A small self-supervised image encoder, trained from scratch.
Model: 3.16M parameters, 32-pixel images, arch resnet, norm batchnorm, activation silu, depths [3, 6, 3], widths [48, 96, 192].
Training: soap at rate 0.0037, 9500 steps, batches of 256.
Data: 72500 training examples, 33.5 epochs.
Rows from block 4, named by matrix and row number. Rows with one number belong to one channel. Each number is 50 + 12 x the weight over its row's rms, rounded and kept within 0 to 99. All counts start at 0. After the name is the row's rms in percent of the matrix's.
# convs0: first 3x3 conv (model.blocks.4.convs.0.weight, 96x96x3x3), inputs 18-26, a 3x3 kernel for each
# convs1: second 3x3 conv (model.blocks.4.convs.1.weight, 96x96x3x3, transposed), outputs 18-26, a 3x3 kernel for each
convs0.30 116:54 48 56 50 49 42 52 38 57 50 54 39 38 35 51 54 45 35 55 47 54 71 66 38 48 40 39 53 54 50 50 44 36 41 51 60 66 52 55 66 28 32 51 34 51 59 35 48 57 43 50 67 30 58 59 56 44 35 52 60 50 47 41 45 51 65 36 66 65 48 32 39 44 44 38 53 44 28 48 45 57
convs1.30 103:48 52 55 54 30 48 52 55 70 57 54 52 56 46 54 57 45 42 54 54 48 55 38 59 53 53 40 50 56 59 57 37 35 61 64 58 41 50 50 55 38 49 56 26 35 44 58 59 41 49 49 60 62 41 42 38 61 45 55 74 36 58 33 65 24 50 58 68 45 59 77 47 52 77 37 82 73 52 41 46 27
convs0.31 078:50 60 71 50 39 52 37 55 59 53 43 40 20 48 51 39 46 45 58 59 62 39 47 57 67 53 51 47 56 62 52 36 20 48 41 37 44 64 41 51 68 47 50 36 47 71 72 59 58 38 48 50 61 61 45 50 56 31 52 61 51 62 56 37 12 31 36 41 35 43 33 43 63 48 44 47 52 64 45 62 49
convs1.31 081:36 28 44 55 54 58 57 55 57 43 48 60 62 66 62 49 62 53 44 47 34 45 48 52 50 46 45 49 43 49 71 64 37 43 43 56 40 65 50 58 33 52 60 39 62 30 52 60 52 70 46 60 32 51 52 63 65 22 50 64 32 37 42 38 42 24 57 57 55 57 48 49 52 63 36 60 73 67 65 59 40
convs0.32 109:59 64 59 59 45 54 25 42 46 65 61 45 63 37 32 39 27 69 54 59 51 53 56 49 54 57 60 52 57 47 65 47 38 50 56 52 39 58 72 42 63 55 61 59 38 56 38 58 48 38 69 56 72 61 45 41 48 52 62 56 46 59 60 44 39 41 38 57 55 53 77 47 53 58 53 51 50 39 53 44 41
convs1.32 112:53 51 56 46 41 46 45 53 45 38 75 42 50 40 31 48 40 56 48 45 42 49 41 35 49 47 48 52 67 76 56 54 41 33 03 30 35 42 45 43 41 33 33 38 33 54 51 48 65 47 49 45 53 38 59 49 56 38 51 50 48 33 51 55 51 45 53 56 49 57 51 56 72 76 37 56 47 53 50 56 47
convs0.33 088:56 53 57 32 41 41 42 50 60 45 54 45 53 45 56 44 53 56 50 47 36 44 49 43 33 34 40 63 49 51 54 65 49 35 45 45 62 54 61 43 56 47 45 39 54 40 41 58 63 38 54 42 48 32 33 51 53 44 41 52 30 49 32 57 64 72 58 52 73 47 40 34 45 54 47 55 43 52 40 41 40
convs1.33 095:45 70 67 72 74 71 43 77 52 58 54 53 50 50 42 38 25 49 53 52 43 46 39 41 49 33 35 64 76 88 57 74 76 64 79 56 63 67 54 46 49 44 34 56 48 50 33 59 52 47 40 64 63 54 57 42 73 53 35 60 40 42 45 53 52 63 43 49 48 38 51 38 59 56 44 39 45 64 60 60 48
convs0.34 107:46 52 58 39 41 58 41 45 47 55 40 23 57 60 49 43 63 36 59 48 61 61 51 44 71 42 51 40 76 56 38 44 46 54 34 35 61 56 63 57 33 43 47 59 51 45 56 40 37 52 68 72 37 46 42 53 49 43 56 53 63 53 42 39 55 65 48 37 67 61 25 53 67 45 47 56 75 56 41 52 53
convs1.34 110:49 54 41 39 60 49 48 32 42 36 40 39 38 42 45 88 49 42 33 52 43 47 30 34 51 48 43 66 70 12 60 67 59 38 31 59 56 61 54 63 72 50 63 54 62 46 43 49 33 25 57 86 55 48 57 29 44 64 60 57 55 53 42 50 46 60 41 42 37 33 40 54 51 55 74 50 45 47 58 74 45
convs0.35 123:45 57 41 55 57 34 55 46 53 31 59 47 67 53 09 58 22 63 47 68 54 36 54 48 71 46 51 44 50 45 42 54 55 46 67 34 51 42 50 48 63 48 63 48 32 41 64 46 71 57 29 54 64 39 65 49 62 50 56 52 55 41 42 66 49 33 68 46 51 54 49 56 56 51 48 39 37 64 57 42 59
convs1.35 120:58 54 68 38 38 51 38 22 31 53 49 48 73 32 36 40 42 52 55 44 38 54 49 50 47 58 61 54 39 43 29 41 51 53 63 44 31 34 22 26 31 30 35 32 31 52 60 48 60 32 42 47 37 51 53 55 65 43 39 64 54 51 52 46 57 44 63 48 57 51 53 30 43 42 54 42 37 43 48 55 35
convs0.36 090:55 49 61 51 50 61 44 42 32 32 27 52 43 47 44 61 54 50 66 56 74 32 37 39 41 41 71 54 59 51 41 45 49 41 43 44 36 37 83 36 39 48 54 47 50 46 46 55 35 56 40 32 35 50 57 57 70 63 55 53 43 35 34 36 30 53 52 46 49 58 49 65 47 63 37 81 49 28 45 43 49
convs1.36 098:29 37 39 49 52 28 57 52 45 49 43 51 40 54 42 34 38 58 44 61 42 38 32 48 37 36 40 56 46 42 46 67 58 66 52 41 51 60 53 44 24 38 44 46 66 37 50 44 43 45 48 49 58 41 51 48 48 35 32 29 58 63 51 54 58 44 47 35 54 26 46 50 43 48 49 43 37 46 51 52 45
convs0.37 098:28 38 80 51 42 53 48 58 46 57 73 63 47 60 50 51 52 40 68 37 52 65 70 43 50 66 61 48 51 32 46 40 54 61 56 39 44 45 48 49 75 47 53 52 40 48 59 42 34 65 61 65 26 33 56 48 45 45 39 49 54 48 60 52 62 59 62 48 73 44 66 37 63 41 58 62 37 60 53 59 50
convs1.37 107:66 61 59 59 59 50 46 70 64 58 58 45 59 36 58 45 59 54 54 42 55 54 46 44 54 48 45 72 34 41 33 58 49 64 55 64 53 45 37 50 34 56 37 55 47 51 55 56 49 36 44 52 37 43 50 60 44 47 50 49 69 58 38 58 47 61 53 51 35 47 54 60 53 61 49 52 62 35 46 53 47
convs0.38 097:53 59 59 50 36 31 47 44 27 56 49 54 45 54 59 50 38 61 60 57 33 60 43 60 54 60 50 69 70 58 33 61 52 50 33 40 62 48 46 38 46 59 50 48 38 56 50 40 52 70 25 27 68 81 59 51 34 54 62 63 52 50 66 54 44 28 37 54 49 50 48 49 57 59 53 53 41 57 62 57 55
convs1.38 098:71 41 73 75 69 72 50 49 48 50 33 58 44 37 35 42 73 61 28 46 55 61 45 42 55 40 66 36 53 25 20 19 57 55 56 37 70 56 48 74 67 51 54 45 39 49 52 49 57 51 62 41 58 55 28 55 59 38 55 61 48 40 47 51 56 72 29 43 62 33 57 48 62 53 42 41 68 49 37 43 44
convs0.39 089:55 46 56 43 34 60 54 36 59 51 41 54 72 53 81 41 40 52 66 49 48 58 53 60 67 43 54 54 22 61 58 58 21 30 35 54 33 56 44 67 48 38 63 68 73 56 45 52 49 53 63 38 54 40 74 47 39 56 56 30 48 37 56 56 46 48 47 58 35 46 48 43 55 57 49 52 57 45 69 55 37
convs1.39 099:47 43 52 50 50 55 39 54 53 45 47 52 38 54 50 55 32 43 47 50 38 43 46 44 52 48 31 33 17 91 61 36 54 62 99 54 36 45 64 64 45 48 48 33 51 52 50 61 38 55 50 52 58 51 40 58 63 46 55 38 49 52 44 52 58 52 44 55 37 36 57 46 40 49 46 40 35 52 46 36 50
convs0.40 084:40 37 60 42 35 49 65 50 45 51 55 74 41 40 57 58 25 58 42 56 63 53 52 59 46 50 70 48 38 41 52 42 59 42 43 49 43 53 55 34 46 54 53 59 53 60 39 43 62 48 66 47 50 28 62 61 44 34 62 60 53 51 40 45 44 66 42 56 53 54 55 48 53 56 40 49 55 54 45 42 51
convs1.40 092:57 67 44 70 66 45 59 70 45 40 51 56 39 46 59 53 51 62 60 36 64 50 49 39 53 44 51 50 50 53 46 50 46 71 48 49 53 42 56 51 41 47 53 41 60 67 46 57 59 58 48 48 49 46 45 49 57 28 44 50 57 40 39 48 37 54 37 42 45 44 59 60 48 73 45 56 65 55 51 53 53
convs0.41 099:52 55 44 51 43 36 55 50 47 39 30 57 35 40 38 40 30 41 62 53 26 80 41 35 71 32 43 51 50 53 40 40 64 53 52 40 72 72 77 63 44 48 55 37 48 35 50 45 49 44 48 47 40 42 54 49 43 46 52 56 52 29 53 53 67 56 47 69 77 49 45 69 53 62 38 69 67 47 54 61 45
convs1.41 103:52 43 37 52 36 52 57 63 56 39 30 53 51 77 79 40 68 69 62 43 60 46 39 54 54 30 56 50 50 44 56 52 61 51 40 56 63 56 64 55 31 44 46 25 68 56 38 57 50 42 30 46 53 47 43 57 60 33 31 45 55 51 45 44 48 41 39 25 25 45 32 31 59 39 68 56 43 38 70 55 49
convs0.42 099:55 42 53 42 54 51 54 60 48 23 50 72 41 54 89 69 95 54 61 39 46 50 52 35 55 49 43 52 59 49 52 60 49 64 47 67 77 53 42 69 70 45 45 52 21 59 51 48 40 41 53 35 45 53 40 58 45 32 41 45 41 37 50 39 35 54 47 52 44 53 54 61 67 41 42 60 51 45 43 41 29
convs1.42 096:62 41 38 63 57 46 44 75 32 74 48 46 64 62 53 44 61 37 62 57 40 64 58 54 57 53 34 46 56 34 55 54 38 40 70 37 71 50 41 44 32 63 52 63 49 46 59 52 63 71 58 53 53 45 77 72 49 70 64 38 40 49 54 36 36 29 40 45 35 25 45 48 54 54 42 58 51 56 40 39 53
convs0.43 084:44 22 31 37 46 41 50 42 48 39 48 42 47 31 60 57 51 55 47 59 61 57 39 45 46 43 46 68 47 58 48 53 65 51 37 43 43 50 30 50 44 62 55 39 46 41 56 66 62 50 49 53 63 99 38 54 55 50 50 46 46 58 60 38 41 44 47 57 45 47 40 75 51 70 55 52 42 45 49 49 61
convs1.43 091:51 52 23 37 52 37 43 58 54 38 39 39 53 49 55 44 41 54 69 49 51 43 53 35 48 55 50 60 65 24 48 37 45 38 48 48 62 70 55 50 68 70 59 53 39 17 37 49 53 38 60 48 49 39 51 56 60 52 53 58 36 43 39 66 76 51 64 51 14 53 46 35 57 44 52 53 62 52 58 25 38
convs0.44 097:41 75 32 41 49 30 41 29 59 46 57 69 65 56 32 47 49 52 52 63 56 76 35 55 46 47 37 64 36 36 44 40 54 61 58 39 54 54 51 41 25 48 54 43 54 49 44 63 13 26 63 48 50 34 55 59 59 49 48 35 52 37 51 68 45 54 64 47 48 60 59 52 38 42 41 37 35 40 51 50 46
convs1.44 107:51 70 80 58 77 64 48 25 42 47 51 31 64 69 59 57 51 32 54 49 62 39 57 48 41 40 36 40 29 35 45 57 57 44 55 39 50 48 47 42 63 49 51 53 43 37 34 50 40 56 60 54 65 68 48 65 56 52 50 47 41 43 43 63 37 38 30 47 36 63 66 47 46 47 39 37 35 53 35 36 41
convs0.45 090:45 36 38 50 47 30 63 81 52 53 60 30 60 62 49 45 67 54 55 65 39 48 57 59 50 52 49 54 21 42 64 70 30 54 63 42 52 59 60 49 62 53 47 39 57 47 55 52 45 49 49 39 73 57 50 30 45 29 58 54 52 74 54 31 58 45 52 59 55 39 43 50 46 59 55 42 48 62 37 46 76
convs1.45 101:48 63 54 47 49 54 33 15 39 59 47 52 44 20 56 49 55 49 62 42 55 61 36 44 40 55 54 36 43 50 50 35 50 56 51 44 42 56 68 56 39 54 53 43 48 49 41 47 50 61 51 52 52 56 56 34 45 51 46 43 51 56 57 61 58 68 39 36 38 45 50 55 44 44 54 58 54 46 48 42 54
convs0.46 100:50 36 48 46 45 43 47 54 44 70 74 47 39 31 50 54 35 51 43 38 37 68 44 29 59 41 49 31 44 48 56 47 49 49 52 48 44 40 45 60 61 46 66 56 44 54 76 55 31 38 51 35 46 35 41 60 66 57 48 52 51 50 36 61 49 39 50 53 46 28 44 58 56 66 62 56 56 60 65 58 65
convs1.46 107:52 57 44 54 65 51 49 56 48 37 57 52 60 67 61 43 17 39 48 46 50 47 39 52 59 52 65 43 48 53 67 45 49 43 60 59 50 35 48 42 63 62 54 47 60 38 54 53 74 42 61 65 65 64 63 43 45 42 32 32 50 53 50 55 76 43 18 50 43 57 38 38 41 34 43 49 35 52 43 45 41
convs0.47 088:40 27 37 53 53 55 31 52 23 38 61 44 25 53 76 35 52 36 28 56 46 37 52 58 40 40 20 28 11 02 48 51 28 74 40 40 58 56 56 56 53 75 38 47 49 64 21 46 42 81 64 57 56 57 47 53 36 52 65 62 67 59 68 31 71 50 48 42 54 57 43 63 50 41 48 57 50 41 61 71 45
convs1.47 096:63 50 76 26 39 49 51 56 71 56 53 54 41 53 55 57 45 44 37 48 61 48 35 41 48 40 45 33 37 53 19 03 55 57 45 41 30 43 41 29 46 37 57 39 43 57 46 45 61 45 48 46 81 59 51 61 55 40 42 52 55 52 43 46 49 38 50 54 42 48 51 41 41 26 49 37 47 41 74 48 56
convs0.48 089:34 46 44 64 43 48 42 32 39 56 45 37 60 61 63 53 52 43 50 52 65 29 29 68 50 40 53 39 33 36 53 51 61 53 65 47 44 57 49 73 55 48 45 46 47 57 51 34 51 63 47 38 66 48 52 38 42 64 58 41 39 66 38 38 39 47 65 54 53 57 56 58 48 29 53 49 49 43 58 50 56
convs1.48 103:50 07 22 58 49 36 67 72 65 50 38 59 57 50 45 50 53 36 41 47 62 43 45 48 59 44 43 60 41 55 35 36 43 48 20 40 47 44 59 42 35 44 51 49 47 77 64 59 55 59 56 72 52 52 48 53 50 48 55 47 56 61 49 53 51 35 58 38 63 47 51 50 55 54 43 57 49 44 47 62 53
convs0.49 089:70 46 38 63 38 42 62 55 58 44 37 59 55 42 46 47 61 56 36 52 38 48 44 49 55 67 70 47 63 41 52 47 61 63 40 44 54 52 54 52 49 55 58 43 53 56 57 38 57 43 28 37 32 57 54 43 43 45 51 51 46 65 49 58 53 41 51 55 47 52 69 64 50 48 62 48 71 29 47 56 43
convs1.49 098:45 36 42 54 38 46 72 60 57 47 66 60 49 49 61 40 42 17 32 31 44 45 55 64 48 60 52 55 48 47 46 31 36 59 31 53 54 50 48 47 42 66 59 52 40 52 53 60 66 42 53 66 52 42 68 67 64 67 66 65 33 29 40 38 39 46 41 51 48 36 69 34 58 44 47 55 48 58 55 74 53
convs0.50 116:47 58 56 42 50 33 49 54 43 48 37 53 32 00 65 49 54 66 58 49 31 52 49 39 46 38 53 51 51 43 46 58 41 48 47 58 66 43 40 62 42 24 40 39 57 55 44 51 59 43 39 44 61 47 48 47 56 42 63 49 50 38 46 44 67 57 31 47 33 52 79 51 52 45 48 49 70 51 40 48 36
convs1.50 100:50 53 46 65 51 63 60 56 66 55 71 68 80 32 69 71 67 48 43 42 55 40 35 30 53 47 45 57 61 60 60 43 45 41 33 47 69 54 50 36 32 43 47 48 65 66 56 58 49 62 38 53 66 57 55 46 45 48 46 52 62 61 48 65 49 38 40 48 55 43 39 59 61 62 68 82 63 68 52 64 58
convs0.51 105:39 50 46 51 58 72 32 40 52 26 47 58 64 62 34 31 62 44 50 38 39 63 34 52 70 55 28 48 55 44 41 57 70 59 42 59 50 34 39 56 43 40 53 55 32 41 53 25 40 48 57 27 52 52 28 55 71 35 30 45 75 37 54 41 49 46 73 29 45 40 44 53 51 48 42 38 42 51 45 44 43
convs1.51 114:43 32 59 57 45 50 47 51 58 43 46 60 45 38 44 45 43 50 48 35 47 43 49 63 43 55 53 45 36 62 47 49 44 69 51 47 62 31 43 28 26 33 36 46 39 52 43 59 40 31 49 53 47 63 43 40 50 41 62 60 35 39 52 37 58 49 38 38 85 47 53 70 33 40 46 54 44 47 46 43 47
convs0.52 124:39 56 53 50 31 51 48 49 59 57 64 35 57 12 47 39 62 53 47 61 39 65 61 46 54 35 39 63 57 50 61 53 62 44 35 55 43 76 43 65 51 34 60 43 54 54 47 50 65 12 47 49 85 74 57 39 35 47 51 46 55 46 55 55 61 47 68 23 68 33 47 65 60 34 58 44 53 55 42 51 48
convs1.52 101:48 55 58 61 30 47 58 54 67 51 36 50 60 48 59 53 76 60 49 51 41 40 62 49 61 60 42 51 61 50 49 31 41 71 38 53 40 45 49 46 43 34 53 27 33 51 47 41 48 70 45 59 58 39 54 43 53 48 50 59 50 48 33 29 53 51 47 48 50 38 58 65 46 37 51 54 40 63 46 57 55
convs0.53 139:54 49 59 43 41 56 63 51 60 49 37 58 58 39 67 57 48 53 71 43 34 60 34 62 46 31 64 42 66 57 57 37 48 52 50 61 77 36 61 35 00 40 47 53 74 48 13 50 75 41 81 59 61 55 38 49 58 35 43 41 51 56 45 53 76 52 28 37 43 65 76 57 42 52 46 52 71 44 60 37 56
convs1.53 107:59 30 54 41 55 67 47 51 49 51 56 50 51 61 61 57 57 46 41 53 53 32 49 39 52 36 44 48 70 51 47 68 43 39 33 51 52 37 57 43 54 29 57 42 52 36 48 46 33 59 49 50 50 40 49 57 73 38 45 54 49 39 37 68 43 37 48 78 40 46 42 62 45 46 44 44 21 50 54 56 38
convs0.54 093:60 56 55 63 62 56 50 38 38 49 61 53 41 74 58 48 60 68 49 49 45 51 39 48 38 44 45 74 58 41 65 63 50 48 33 36 70 38 47 47 54 41 35 49 38 44 29 57 51 40 32 33 33 26 54 67 42 53 56 77 32 25 47 42 47 48 34 52 48 46 51 30 45 54 58 48 61 47 44 53 61
convs1.54 108:64 65 71 56 54 40 49 50 41 60 32 39 53 34 50 43 37 61 47 36 47 34 18 27 47 37 43 47 44 54 40 45 33 76 49 62 51 56 59 45 43 40 42 44 50 52 45 56 54 48 36 49 48 36 47 49 57 60 40 47 66 49 59 54 34 50 57 29 42 45 29 45 52 48 57 67 39 46 61 48 35
convs0.55 086:51 24 35 43 30 41 65 45 50 56 54 49 52 42 58 62 60 29 55 55 57 64 69 50 33 53 54 35 46 61 50 49 54 43 52 49 42 59 45 50 65 69 42 65 50 60 56 48 53 49 49 66 47 48 55 49 51 35 53 46 63 56 51 63 54 34 63 72 54 77 88 42 49 54 43 71 44 54 61 56 38
convs1.55 090:40 50 38 34 35 43 64 47 46 55 60 39 58 47 52 68 35 31 42 41 46 49 44 49 49 47 54 51 49 39 64 36 55 63 45 69 44 47 43 35 49 65 47 43 66 68 64 44 52 58 64 56 56 42 51 64 57 44 52 67 49 28 42 56 49 56 52 56 62 68 71 42 44 39 48 54 61 54 50 55 55
convs0.56 079:57 41 50 59 51 42 52 50 53 42 55 65 29 46 53 50 52 35 66 19 44 39 23 28 48 15 58 57 43 56 50 31 41 54 72 49 60 00 27 37 00 23 47 15 52 55 58 43 39 42 32 45 29 54 44 50 64 61 54 63 57 55 63 54 65 48 53 53 66 68 46 58 53 35 48 46 60 59 42 42 36
convs1.56 088:50 64 50 46 38 57 55 54 56 47 55 49 47 43 43 34 33 48 39 39 23 40 32 20 19 40 34 50 37 61 65 43 50 64 71 47 49 49 66 58 63 60 61 47 42 68 37 55 56 52 51 62 59 34 41 53 51 52 52 45 35 41 50 51 44 53 41 67 50 29 68 63 39 42 36 44 62 57 52 71 40
convs0.57 160:46 48 51 47 57 50 45 52 51 36 69 48 18 78 56 34 54 52 46 35 63 56 25 57 47 31 61 48 45 50 57 37 57 42 57 58 75 04 55 26 55 80 62 68 28 32 62 47 34 67 73 55 54 34 48 47 52 41 54 60 52 51 44 52 40 44 64 38 37 29 82 62 47 50 42 47 54 47 58 41 50
convs1.57 117:58 50 59 51 55 47 43 42 51 47 79 33 40 55 92 54 41 76 41 69 71 55 62 55 45 66 62 53 54 38 62 60 44 50 56 54 56 19 32 26 19 38 52 29 48 37 55 55 47 36 41 57 46 35 51 51 61 45 49 52 50 49 47 36 21 74 52 51 34 52 58 36 52 52 40 45 48 66 65 61 48
convs0.58 147:50 61 45 41 47 55 49 47 38 57 63 47 58 99 42 46 36 38 40 51 63 46 46 56 49 78 40 53 50 54 49 43 49 49 54 41 39 50 65 37 52 45 59 46 43 53 65 51 32 61 48 55 45 43 53 57 43 52 51 47 48 63 44 42 44 39 71 61 78 35 24 42 48 50 59 40 43 50 55 35 42
convs1.58 111:67 46 51 38 46 58 59 57 44 40 43 57 48 36 58 55 42 51 54 51 70 63 62 52 54 55 54 56 38 46 48 44 53 59 69 62 48 44 36 37 49 31 48 24 49 53 51 64 73 55 61 74 54 52 51 56 49 48 67 51 49 38 47 47 62 61 39 37 26 57 60 49 43 74 48 56 50 57 48 67 68
convs0.59 075:52 56 60 42 37 57 44 43 39 51 49 26 48 46 44 50 47 56 55 48 48 59 36 41 46 56 37 49 67 44 57 58 61 33 44 50 30 29 51 45 09 30 48 21 21 52 32 55 72 50 66 64 82 78 30 68 55 27 29 42 27 20 41 31 49 66 52 58 67 40 59 68 58 41 68 31 29 47 56 51 62
convs1.59 076:49 48 47 44 64 41 37 49 30 29 61 39 39 94 77 57 86 43 48 28 44 44 35 30 38 34 20 47 54 48 53 56 45 54 40 34 59 55 49 50 52 50 52 38 67 49 48 50 51 37 56 50 52 48 50 69 97 19 39 57 12 00 28 62 67 59 51 44 50 59 46 58 55 40 41 40 38 60 56 46 47
convs0.60 114:46 56 59 54 45 51 46 49 48 41 61 27 76 74 59 39 19 38 29 44 54 43 49 42 55 47 41 52 55 58 55 45 39 41 50 67 28 55 77 44 30 27 56 44 71 41 40 45 44 34 65 43 68 59 43 36 46 51 53 43 46 51 44 69 30 43 66 46 60 35 26 55 55 47 64 50 38 47 45 55 49
convs1.60 108:44 51 57 52 47 55 48 58 46 62 56 40 38 93 55 52 75 99 39 43 46 40 65 50 44 57 53 46 41 42 50 62 62 45 63 52 41 34 56 52 32 43 37 55 54 35 41 43 37 44 34 49 60 51 48 51 53 38 54 65 45 47 57 54 59 54 28 58 24 41 50 31 46 53 58 66 50 50 58 53 73
convs0.61 087:53 66 41 38 57 49 51 54 42 39 43 44 49 25 37 57 26 37 39 42 54 36 71 52 48 55 47 48 31 61 43 44 44 55 56 50 41 69 43 31 55 57 63 48 62 56 65 48 58 49 36 51 54 65 32 42 27 37 26 40 53 28 22 39 65 71 37 71 78 39 71 68 40 70 55 52 57 81 44 53 66
convs1.61 088:38 57 61 69 39 60 60 23 56 34 64 46 52 43 62 46 37 59 52 27 70 34 34 55 25 16 43 53 39 55 67 64 66 37 59 55 46 52 64 24 38 68 38 42 47 39 52 49 50 45 37 51 62 42 63 89 61 24 60 57 44 39 60 45 47 53 44 37 49 45 48 46 41 47 52 29 51 46 42 38 74
convs0.62 083:39 32 52 34 32 42 42 46 57 54 53 39 45 71 38 61 67 53 25 36 27 18 53 34 53 42 54 48 55 52 69 27 53 44 44 43 54 40 75 44 55 48 47 47 45 53 60 48 56 74 67 49 38 32 62 70 70 63 50 67 63 46 56 40 37 34 47 49 54 62 41 33 32 46 50 37 49 62 61 32 47
convs1.62 091:61 13 22 51 07 42 57 57 38 58 40 51 34 54 51 65 46 45 37 60 58 53 55 57 47 41 46 61 38 57 48 81 44 55 75 50 38 48 50 59 65 44 41 59 41 67 39 57 49 53 50 65 66 49 69 46 36 48 73 55 39 47 59 58 45 46 34 53 66 53 71 37 46 85 51 52 71 59 40 55 64
convs0.63 108:54 51 41 40 28 42 55 42 49 41 53 43 60 95 38 57 58 29 47 25 58 56 66 62 38 35 50 55 55 31 46 45 46 51 53 36 44 51 60 44 66 47 50 49 48 54 49 59 35 59 54 51 21 55 43 64 53 49 73 49 63 78 49 65 52 42 68 41 71 57 28 56 52 67 55 63 68 42 59 50 53
convs1.63 110:38 52 34 61 49 51 50 51 38 51 36 44 45 86 55 58 58 66 67 70 62 65 78 57 41 71 59 58 51 42 44 78 59 47 42 45 47 57 43 45 51 51 42 40 38 59 57 46 52 18 51 61 49 44 50 22 39 58 65 52 58 87 62 61 73 42 43 38 40 59 56 46 45 66 58 55 59 49 70 40 51
convs0.64 094:43 37 51 35 35 44 52 39 62 59 46 46 44 55 62 46 70 41 65 51 29 52 55 41 61 49 57 61 46 46 57 45 45 61 41 60 57 51 35 48 64 35 62 62 22 69 48 34 66 53 19 45 30 35 36 49 41 46 57 55 50 54 65 43 50 60 53 48 74 59 37 48 59 47 50 36 64 62 45 43 47
convs1.64 110:67 44 36 38 35 46 59 67 55 40 56 42 63 64 30 43 34 30 48 46 44 42 56 44 50 52 70 51 56 42 55 46 49 62 54 40 40 41 39 51 42 66 58 63 59 57 58 68 41 37 47 53 60 53 36 63 55 62 40 60 61 61 58 49 66 48 61 44 44 43 51 29 51 51 53 46 58 68 46 59 55
convs0.65 084:41 35 42 28 54 40 43 42 39 49 43 42 68 58 50 49 57 44 30 35 32 51 52 54 64 46 59 45 23 36 36 21 36 46 62 54 49 36 54 61 63 56 64 58 45 63 46 56 38 47 51 62 73 66 38 13 29 46 68 37 54 64 38 55 31 53 52 51 58 74 69 42 56 36 44 58 43 50 45 75 54
convs1.65 093:64 70 59 40 23 34 38 36 28 36 46 45 43 31 47 50 72 79 53 44 35 40 40 34 49 50 53 52 48 64 47 31 27 54 40 39 47 57 32 48 49 49 56 57 62 65 67 48 55 51 58 51 40 45 53 48 43 42 57 65 55 62 60 58 44 35 42 69 34 47 60 65 47 47 38 56 46 38 40 53 50
convs0.66 099:35 39 36 44 55 47 41 56 40 65 48 49 59 26 62 57 43 71 47 57 44 63 41 30 52 56 38 53 37 46 47 54 65 39 42 40 57 65 44 46 37 48 49 48 55 54 33 43 44 46 49 67 53 54 40 61 59 65 53 33 54 57 38 47 55 26 34 47 55 52 39 47 40 53 64 64 19 61 68 38 45
convs1.66 106:45 62 62 40 61 46 57 52 63 54 39 28 36 16 40 45 30 49 57 44 39 55 24 49 62 40 52 67 54 57 42 57 42 64 60 39 59 39 59 35 32 53 46 62 58 53 50 43 55 58 40 39 73 79 67 40 37 60 48 54 37 61 36 60 53 55 38 48 46 48 61 64 56 47 45 52 62 37 32 53 66
convs0.67 106:73 46 42 46 30 57 48 70 64 41 59 46 61 49 63 63 55 54 44 31 60 44 48 63 39 48 58 55 45 50 60 62 52 40 53 44 38 52 75 60 62 50 46 48 62 64 36 50 29 24 46 37 85 67 57 54 57 60 61 52 42 49 48 70 35 56 50 57 71 58 59 49 32 37 51 49 59 66 58 57 49
convs1.67 104:42 59 55 52 49 40 46 56 49 39 53 39 54 23 52 39 48 61 39 50 32 50 55 51 58 62 67 62 27 47 34 43 50 59 36 51 41 33 45 32 45 45 38 35 29 44 45 47 69 45 39 52 63 37 54 51 51 40 62 49 48 45 61 39 35 71 46 52 46 36 53 67 51 35 62 46 30 44 44 63 56
convs0.68 122:35 57 53 41 41 60 42 44 51 44 58 54 54 32 49 57 70 35 58 55 52 50 44 38 39 54 36 59 66 47 36 37 33 57 38 54 57 72 62 40 32 40 66 45 49 61 37 49 58 27 67 48 54 43 46 53 33 41 59 59 54 50 51 21 42 63 34 16 47 57 58 46 61 48 43 56 60 56 45 38 56
convs1.68 113:56 54 52 48 50 56 40 39 47 50 44 38 62 54 29 56 47 56 45 30 48 50 45 39 44 36 38 61 55 43 52 42 49 43 39 38 53 51 41 17 56 47 49 40 44 62 48 61 47 62 49 45 61 61 43 45 40 51 51 48 64 70 63 64 38 71 56 46 52 53 78 68 36 45 46 42 49 33 60 35 43
convs0.69 082:62 56 59 47 37 52 54 64 42 56 45 52 44 42 43 54 61 45 45 65 29 64 59 52 52 73 58 63 69 59 50 26 70 55 48 46 46 54 26 39 49 28 53 40 45 47 61 40 43 46 46 45 25 26 48 58 70 63 65 45 57 50 36 63 51 55 54 76 60 42 49 43 36 39 59 53 51 51 36 36 57
convs1.69 078:61 36 52 48 46 50 46 28 56 44 19 52 58 38 46 23 61 60 48 43 77 37 46 45 65 53 59 65 50 44 57 58 49 37 31 46 50 40 64 52 45 64 73 55 61 61 60 63 52 50 43 63 49 55 68 51 61 49 28 33 72 74 48 43 52 51 83 44 66 40 43 54 45 66 46 49 60 60 58 52 43
convs0.70 091:52 52 70 59 45 40 60 49 77 41 39 48 58 42 50 48 60 56 56 62 46 58 56 35 54 61 58 39 46 65 62 47 66 33 49 50 53 56 54 55 46 42 44 34 47 62 60 27 70 50 17 56 46 27 43 51 52 37 37 32 44 46 60 56 36 51 45 59 70 50 61 51 42 51 33 44 43 53 46 40 47
convs1.70 100:38 38 53 38 45 49 51 57 39 55 44 60 62 69 53 53 66 42 42 48 46 44 49 49 41 45 46 43 41 61 56 65 40 48 55 55 71 77 55 78 50 51 50 30 48 55 70 68 46 72 63 58 53 58 54 53 55 46 39 55 50 40 31 54 46 40 52 62 46 56 49 49 57 43 65 40 51 61 53 41 56
convs0.71 132:38 58 53 54 43 37 53 39 49 44 43 63 47 56 61 56 69 40 75 29 47 44 36 71 32 51 40 43 66 45 58 56 55 39 53 44 44 54 45 56 65 48 61 51 43 49 50 37 49 49 61 51 57 44 69 76 53 67 38 25 67 36 37 43 66 46 62 54 54 54 55 51 45 53 41 52 47 47 54 56 46
convs1.71 094:47 56 64 53 62 55 56 37 43 48 56 49 56 33 54 39 50 53 36 54 48 37 55 58 47 53 51 48 43 48 43 45 38 45 45 54 53 57 48 56 55 42 53 40 44 34 57 59 54 58 48 62 52 34 64 54 31 86 57 05 84 49 35 54 42 44 40 49 39 45 38 38 50 50 50 46 57 42 56 41 61